Weights of a small image captioner: encoder patch size [4, 4], trained on made-up ball-and-stick molecule models.
Rows from block 4 of the image encoder of a small image captioner, named by matrix and row number. Rows with one number belong to one neuron. Each number is 128 + 24 x the weight over its row's rms, rounded and kept within 0 to 255. All counts start at 0. Numbers have three digits each. After the name is the row's rms in percent of the matrix's.
After each neuron's rows are labels from the 100 images, of 14848, where the neuron reaches its highest value: "top examples" is what is common among them. Only what is clearly more common there than usual is listed. The data: made-up ball-and-stick molecule models. In brackets: how many of the 100, against the usual share in percent.
# fc1: MLP up (encoder.blocks.4.mlp.fc1.weight, 288x96), inputs 48-95
# fc2: MLP down (encoder.blocks.4.mlp.fc2.weight, 96x288, transposed), outputs 48-95

fc1.87 105:138144120155116119124121150087110148124112114122107080157117061097111127146108148143166153157093105148068144139137111133162128145094131138154125
fc2.87 106:126116145121126138157145132090175130056160102140129105151162122135133117142150128101128168165143109125105114114144103096134143141153105122120103
top examples: purple ball (65 vs 27.3)

fc1.210 090:166100089121129136118100162155157118154113129137115116181149099113149111120121166140089173140083153140134126110107125133128116122112139106136158
fc2.210 079:148121140091132172126112127154095135142129078098123157137108124130174134167106157163110104137138103110119068124094107152190146111098135150146107
top examples: balls and sticks (66 vs 34)

fc1.172 105:115136136130100137157121105136147135086110130115156126154096134106111156110112114077165082130118149164066104140118115087141151122138111167134125
fc2.172 100:128139160146125129111131118156083114130123149130113123105147154135109121119167128165120114157110178125140129179140192109094140131155106100117178
top examples: space-filling (99 vs 32.8)

fc1.233 100:121111159157135143139169146128088113133102123079120164145118155122122135186064130093121168118155138164127112130111134155097140096145117162148095
fc2.233 121:103120149137124148165157118089077135114134087189110147134137106120148128148149132112128133113119093107164096085142203091163118127140145147143122
top examples: dark backdrop (91 vs 49.3); space-filling (90 vs 32.8)

fc1.226 099:107074087090099110136145115154166150151151123125145111140111106130119144137130123109106108137139094088075123169077138139094100097132093126123181
fc2.226 100:116172100133117129128100156132140143184114124109113145163106080157126072149133116130140135151121146127111130122120166129153127128061162091130099
top examples: purple ball (80 vs 27.3)

fc1.48 089:077154136142142112115132098154148147097140126115142108117116126161115127148122127117084145126128139129160137153126107110173125139187157092141097
fc2.48 085:126111100152128103156167131106165075131165140159166121126157084178154137144147109125154137121122116124123150104083144153085102137114115113099121
top examples: green ball (85 vs 41.1)

fc1.21 106:135149141155088154144151132093127106160154117126115113108119145127128104131160096108135123132118121133094143158146145096152132138101165142096120
fc2.21 141:132152130151098143167108150142124164140124122139114146091157122125112155124143073135142103146104093101191119103131136128134118116155122120152132
top examples: balls and sticks (72 vs 34); balls: twelve (27 vs 10.5)

fc1.12 106:189094135129098150127107143160118178121186156136092104204147133107159115113115154113174151123126110108126140131112127123118103162131171107147126
fc2.12 107:185121130098112146142117156126095121117151124092135125131142163103127146124143161105106127085127164143204121178105113158150116127150113140118135
top examples: yellow ball (77 vs 41.3)

fc1.115 102:106119103141140105120136098144117155113129145129151140180158075119097131129090153151135092155128126126179118132107128122132122106124102123138117
fc2.115 094:094102103141128131172162111119116130100176120088114137107138135109151152142113144122151123190113095131102114082163152132129140143136151121143093
top examples: balls and sticks (61 vs 34)

fc1.110 114:137170102111133102138119097139127127155154125105108135118147101157099139118127163127099144144073100116170100126119130135159120130100176086125135
fc2.110 108:143101149132145171137138089141118131113140120101126165097127115167099197144131088146136153111099148138186088124125101145121131147165102147116137
top examples: dark backdrop (98 vs 49.3); balls and sticks (76 vs 34)

fc1.95 091:163140141114094123139155128133138112129094099167135117143131113158111119167128177138129131115124129132080181144119117117116111115093140113138157
fc2.95 086:142171110099072159107109122099140131116086117116120122112144121133154104146147130107112048096128114136129111117122135084106122111096158142152110
top examples: purple ball (78 vs 27.3); yellow ball (66 vs 41.3)

fc1.131 107:114109075134131117182137173113060112140137101128132138146117115149115183078112128111102145160075149128135147136127134128158123144118115143129132
fc2.131 123:124122136136160135099136151133141113139127152082160133147119135148141139118135120153141134093110111118171150152139128121174142123108167125104144
top examples: yellow ball (71 vs 41.3); space-filling (66 vs 32.8)

fc1.191 102:116162113143103109139116103169118147153121103103153128123106169087102107139126129107126113093081163161082122135152154116134160150079129105137155
fc2.191 147:153142143187089132136123137183137146110116099151093134125123141102133141119120131150147069139093101116139124121139151125126162096148125157154109
top examples: balls: twelve (28 vs 10.5)

fc1.43 104:126156097142126118135123127134118177129056117167154142193150127151099101174125127147150177164124143113080129128114127122109126136183137090107135
fc2.43 087:172148113103133188144119103088150112053099118125108133176095155124102135145130107107136111115143131121142132116118123127109111144139111119101118
top examples: yellow ball (94 vs 41.3); balls and sticks (62 vs 34)

fc1.261 112:147110062120118130154151133161088146130124135106132110127175160148123135146140121145112136119131120106149117171132149159110119118139129128131175
fc2.261 096:168111104134107130118149090138122110125138162159161154069142132143132165133145116097114174142115127104143112170129149120102138120160128128119136
top examples: dark backdrop (100 vs 49.3)

fc1.6 104:113124109097114141137115125125169137096157082110081124137114125106094147192118065108104097119152126179087150162105134186101154109127114144113135
fc2.6 086:115158114159100129124130172122078127133121142080135137170154118152122089136104109143130145140122121130141092170120130101115110129102174096128127
top examples: purple ball (66 vs 27.3)

fc1.106 093:143117153087120130106133124111117158131107129086147114105138127108129147180113116121159084129080081134096145142126160143144121097120093114126140
fc2.106 088:115119108135136109103172122131103091128110131127144129145127139143143122146101116133158142143152118157121133135083182088160081141131175124118139
top examples: space-filling (68 vs 32.8); balls: three (30 vs 9.8)

fc1.29 099:114115129128094134130120124142130163145126161141124124163124133143153085208117156135149141136100119149135087148137136153115145141126134107134160
fc2.29 102:148078145136120123108120133127093109090145075129155131142159156109116142122128171069085111135131157144168115173122143168125120112149112175117160
top examples: yellow ball (67 vs 41.3)

fc1.180 099:167149116125148151112171109137126158101122119103151129106080143133098117152151076122110106125109134111133158092145132110153187136160117092087158
fc2.180 112:110124105159139123167118143082131132117160143138137129122151053092121099146119079080138127147138093148143112134094155165128132146134097163131166
top examples: green ball (93 vs 41.1)

fc1.285 096:083139100085147146126102136142125100122112100153105154102161106155154136093112110113125124136106122168156112140113141188062147123108131131109131
fc2.285 085:117099121139134056114123162121080108147132160088107135131147147122158124139098147171099101116160120165101170147135178137093103100097136093120127
top examples: yellow ball (69 vs 41.3); space-filling (61 vs 32.8)

fc1.39 107:149097139150175139157161109126115146099122137093121096135176139156110118109125074175096184117139137139124164152089130133129165104143079103113169
fc2.39 106:142124108118140146154091103117155146164125118167113100185135137094085128105165129112110157102097130103113137171123135136130153121146151116126110
top examples: space-filling (91 vs 32.8)

fc1.99 105:129080133132138126127157119144133144142142125086141133161110151107160069101098114150161130088139115110154149145125123154158108117125150108148130
fc2.99 088:139156127130114127123121141107155119135133101120091115070099132172098136101144174133146161119072129119113150117107148129153150115143143113149171
top examples: yellow ball (74 vs 41.3); green ball (67 vs 41.1)

fc1.113 097:133151118160109137157124153129119109128131168093121146175144122114134099112095075130146120104114068138116131125131124122129103130091145120119118
fc2.113 101:204127092127089119113125154139160119091133154150141123144163181125150154119111123129127124133103127114080139163141141130095146125163110103144154
top examples: yellow ball (95 vs 41.3); balls and sticks (62 vs 34)

fc1.242 097:099104098107139159141118097145114165084131134172125131127094117092105099151133125130084081154108129166139121147122107170145145144116181147120124
fc2.242 099:133126188140161136129153152108133108123172098132150113121069132164118132138132114106092147125139129138126122102111129137133147123126148179117132
top examples: balls: eleven (26 vs 10.1)

fc1.0 097:116132123151137127125130183130152108156155148132105163107146103141142159177130135118122117122146109112151140161134110119129118120099200084129087
fc2.0 083:188149109159132160101122123123100133147112163134130143119139171166096133101079101159108123109103140109146145178125118153132073117088151098138097
top examples: balls: ten (25 vs 9.8)

fc1.196 102:091170179130150145092125141119080138134134113139143155122136093152087149134160144120131122124153177135134164126094133091140134095136144133100132
fc2.196 091:084136108147131124145135132139143136154107133121130182098078051156103129124108129117130154169118168135166118117155126128144094121115061107131128
top examples: green ball (93 vs 41.1); space-filling (76 vs 32.8)

fc1.132 110:151108100120117139110137133095093127113201109123120103119153100096106139144097102141124106105163146116102098155132161099121179132146132127134133
fc2.132 093:118126074124095121194109118107107135139126105160123125122145123135120133135169140121108112106129172128163130175163162118145098150159088118148160
top examples: green ball (71 vs 41.1); space-filling (64 vs 32.8)

fc1.217 099:181108055126117129139158146113124144124164113142134134145155141142154118147093132104138062145154150141172090121107142114121100135151111147157083
fc2.217 106:122135110141093144167098124105097153124130134132075166117149121113157132135124127140119080113130150126188109128122152123170107130135114133174084
top examples: green ball (68 vs 41.1); balls and sticks (66 vs 34)

fc1.57 090:141101145120123152151136116134138148114111135122172160123090111128072157111153059124157141167118179127168131127135150116116160101131148117131126
fc2.57 086:114114089142119126136131145150147131093163085165099158124096106112169130146119130106092136119130076147143146120127150110155154157193125165160093
top examples: space-filling (94 vs 32.8)

fc1.141 098:152135099107086144125120160148135140097143129104115147123161099114103164148090145090163150157147130157101140129114132115104152111155146148121079
fc2.141 098:069130137125117121129127132144097133111157112145125113121153105101149066146113150058117118117139198136100109130108113162126151135079143136156123
top examples: dark backdrop (78 vs 49.3)

fc1.207 103:117130144148134099120131108131109087106123130119111127101146146121109163141098122113133153096142069083143146143118136098117119121151137124128130
fc2.207 101:101100116116152136162141110108126148110141127147109137122117068120116152150113106089135119125141099140126117108085181092121155153158115176152115
top examples: purple ball (57 vs 27.3)

fc1.30 096:190151113167130166164124109142119120147142165104120091123165166112102127140124142102126131101113129127094127199071130090101107133138112125147157
fc2.30 079:184179148137105128108115115134148093128112095136135086154154162143121122130130127086109097121133109112104150126087161104128145100141164102085096
top examples: dark backdrop (100 vs 49.3)

fc1.16 108:120107137117152122110120175173144166128159141125140145152129152118148133148092105158136171142131171095157115111143119130113205116129157118133107
fc2.16 109:147125108105121136122103131176089137132128123113140164153162114124111125144138149130144138104125163123176086168098128161116131138090138117133094
top examples: green ball (72 vs 41.1)

fc1.263 097:135093167078134133099145156098153100184141148126136106133132148162135154125101123108137103105104169106131069150132137136114099157154111114104118
fc2.263 099:119137121145108127179136129091149150152106156176128130128129135112145097116115101122133146141118089106137148104207113109106136097143105083136138
top examples: green ball (73 vs 41.1)

fc1.199 092:146112151115153151119086119159126127108096149112121091084085060118128122173124119139109151124142099109099142153170148156098126126119107148100131
fc2.199 090:137156173135114146132122128159099100129109112132123104100110132095154137116154131153113135160123099122194125143163159151084137120123137106140164
top examples: purple ball (55 vs 27.3)

fc1.246 081:159086161165161139140092128123122176110136123099094142087147132194136114110106104118103108096113156156117147139122152156134152136131140145100178
fc2.246 069:099165077135089133124155154127147137166127077101145113097109127140131140126116162115105132122139153101111097163164112131118150117153120126166133
top examples: yellow ball (73 vs 41.3)

fc1.169 098:140159125093125157161130183115097124098202119132118122110140120104144123127104115088121146125087130152131107095128127136120173152140111111129073
fc2.169 108:089113132142111124127127130101086129159163161133089117160136105079131126151124104115130120057132109110147147155135125134160124173134147163192124
top examples: yellow ball (94 vs 41.3); space-filling (75 vs 32.8)

fc1.154 107:149117109124124149132177113140132100134125140133093107163093083091095136107105125192098106174122162133083156141110106115151130148158151105167113
fc2.154 092:152142132130172129105112125141108130108155112095142133148086128147122132121118155149091119098093155108155106157146111163159140123143130104122142
top examples: dark backdrop (98 vs 49.3)

fc1.84 097:159088086098116141119131127134155127111191094119152127096127090114100111151139116144120091128132145117119166104122137143140155096103143143129105
fc2.84 088:122149134160167128147124129109113182092174120135115158083129121141121129136096118116099100157132117133115091112086150127137085105147107124173091
top examples: balls and sticks (60 vs 34)

fc1.92 096:108100100107146089169117150159094104108144140153153119130139122094132136077118120140110144150052114141134147124091115109147113138109164141135102
fc2.92 090:120121158135126119056131140148098112097158118096150128120150119143122138141130154129113129108116111143153095136105135106140141157116163118114143
top examples: space-filling (85 vs 32.8); dark backdrop (82 vs 49.3)

fc1.70 099:154159141115086170133159126115129138162125125132176144087116153104128133120116101080102172141145082185105165167098139136129120107151129136126127
fc2.70 130:163151082160156144156124108063189149109118149127103139121141145104121154110128083144104148135102132119154126140107115111104095094142104109164116
top examples: green ball (72 vs 41.1); balls: twelve (27 vs 10.5)

fc1.203 094:101162117109090110094123103075127138128132164128141136159188108180133161127173155148106123186136100133109183154140142145110109128114078156161133
fc2.203 084:098141156129112116146117108143124132136108186093135142150109090135166126151075116132134083176120116139154140114138173113110132102101155120129125
top examples: yellow ball (70 vs 41.3)

fc1.125 100:119141150120086114133118102111122123135094116150127128176112159148134164125158123132102078152119119152090119152110135132134138129160101151176156
fc2.125 123:107129119146103139107096097107122158154104175103079152155141156180114142133088105139128091135099109139132106162117142118069136120122147149146106
top examples: yellow ball (76 vs 41.3)

fc1.18 090:133148143140170141102135100150111108104151160119137156114120117140141116133104073128143116130100128129118132176116114132067123113128126087145148
fc2.18 088:154144081121126095135130127130177146127159145147135125094148154097115144126119155083119115153145141130105121154113104145069130101162131131157148
top examples: yellow ball (99 vs 41.3); dark backdrop (84 vs 49.3)

fc1.37 090:148163092130141149095097130170147155128135121111153116089118149130140127168099131079155093108147138145107112119131116158129165107120171118095151
fc2.37 114:165176121131112156198121135133195174136120139156102120110101116097102137135131098090152128137106111112088112134156103142110126117159120091159099
top examples: balls: twelve (30 vs 10.5)

fc1.193 101:162114144123084112184129149131121130159120123166135128129137096110128123110133132164104101110140108143111123145114165116106129177113135141112134
fc2.193 086:135100158106112108093130120141118114109110102086127126147130153175130133120108172164104116135128139137153125131082134140092157104090154115125154
top examples: yellow ball (71 vs 41.3)

fc1.102 101:112125148133093087130146100138087090085103177146129124189176098119118122132119149180121114184107150127134145129127138117124101147149135109126169
fc2.102 089:078124151130122135142134135146137102108144181132130155146095121103141116155118115147106086150122110142170114107175121092137128127124138158151091
top examples: blue ball (98 vs 65); yellow ball (71 vs 41.3); space-filling (66 vs 32.8)

fc1.69 093:117153135113124159138150143134111165150142137094157106163128144126134155108150176138138118075124131104117156116138122144123138128119156098076144
fc2.69 092:075146184150132130156128107101082148148114060163108144122128154136137114130130139098111139117132131104092116115151152138163119152117149137135123
top examples: balls: twelve (27 vs 10.5)

fc1.206 099:081143144097147171128113154117076161087097098093139151090092116123120110126119088131137127119120119135086129163100183134131115131150104136145153
fc2.206 089:160130096147141102125123127089156131161103070122117116090149136073127142113136147093133136147122114137095148168135126126127137117134125125189136
top examples: orange ball (72 vs 27.7)

fc1.254 097:116093130139100152111169101102133101150105146105152142104107148159120136129157103165092149149104112112091119150125163133137103145132150131141139
fc2.254 097:140157128163126122142101114159169129120138089123149126112097163152140190125107080125134118180111122126110093086152147110110151101144122109149152
top examples: dark backdrop (82 vs 49.3)

fc1.243 113:122107111122097111138114147159119100134134170147107121141111145139113115174064120096151133091131105104122102147124141106111085137168140077150119
fc2.243 117:150074096139093132133120119138152127120154168126153151082172123122158131139099127100139140136115124134175109149094112167078156124170101114120120
top examples: green ball (74 vs 41.1)

fc1.138 099:154114095151108099134134167125124122079104113119151092156121124134114076094119132084104158134099134120120144128151123144139119090117140136124128
fc2.138 097:193129106096141137141122125114141123101120136119108152115091127139135168131177127148092154116115095127145152102119098160112127141119114086111090
top examples: space-filling (92 vs 32.8)

fc1.153 096:117142095123122121137147112111115183200111128108098107098122112117115154109101139103152140126153173103153123128136129153100155113112119130145191
fc2.153 082:108135145114127069146128149098144118132135101125151139130158132157137077120112134142113172136128117140098152153162118183109152140106128098085132
top examples: space-filling (61 vs 32.8)

fc1.96 110:166138169136145123145117184125156178145190120160129114146139114155134112161130146112095127095115151130104089145128092138126136129103120107135150
fc2.96 108:112123148100131146113125133131125138137127103106117152116125102116119133131120120067155092160121110122141122098123136142196168119132140202134110
top examples: balls and sticks (64 vs 34)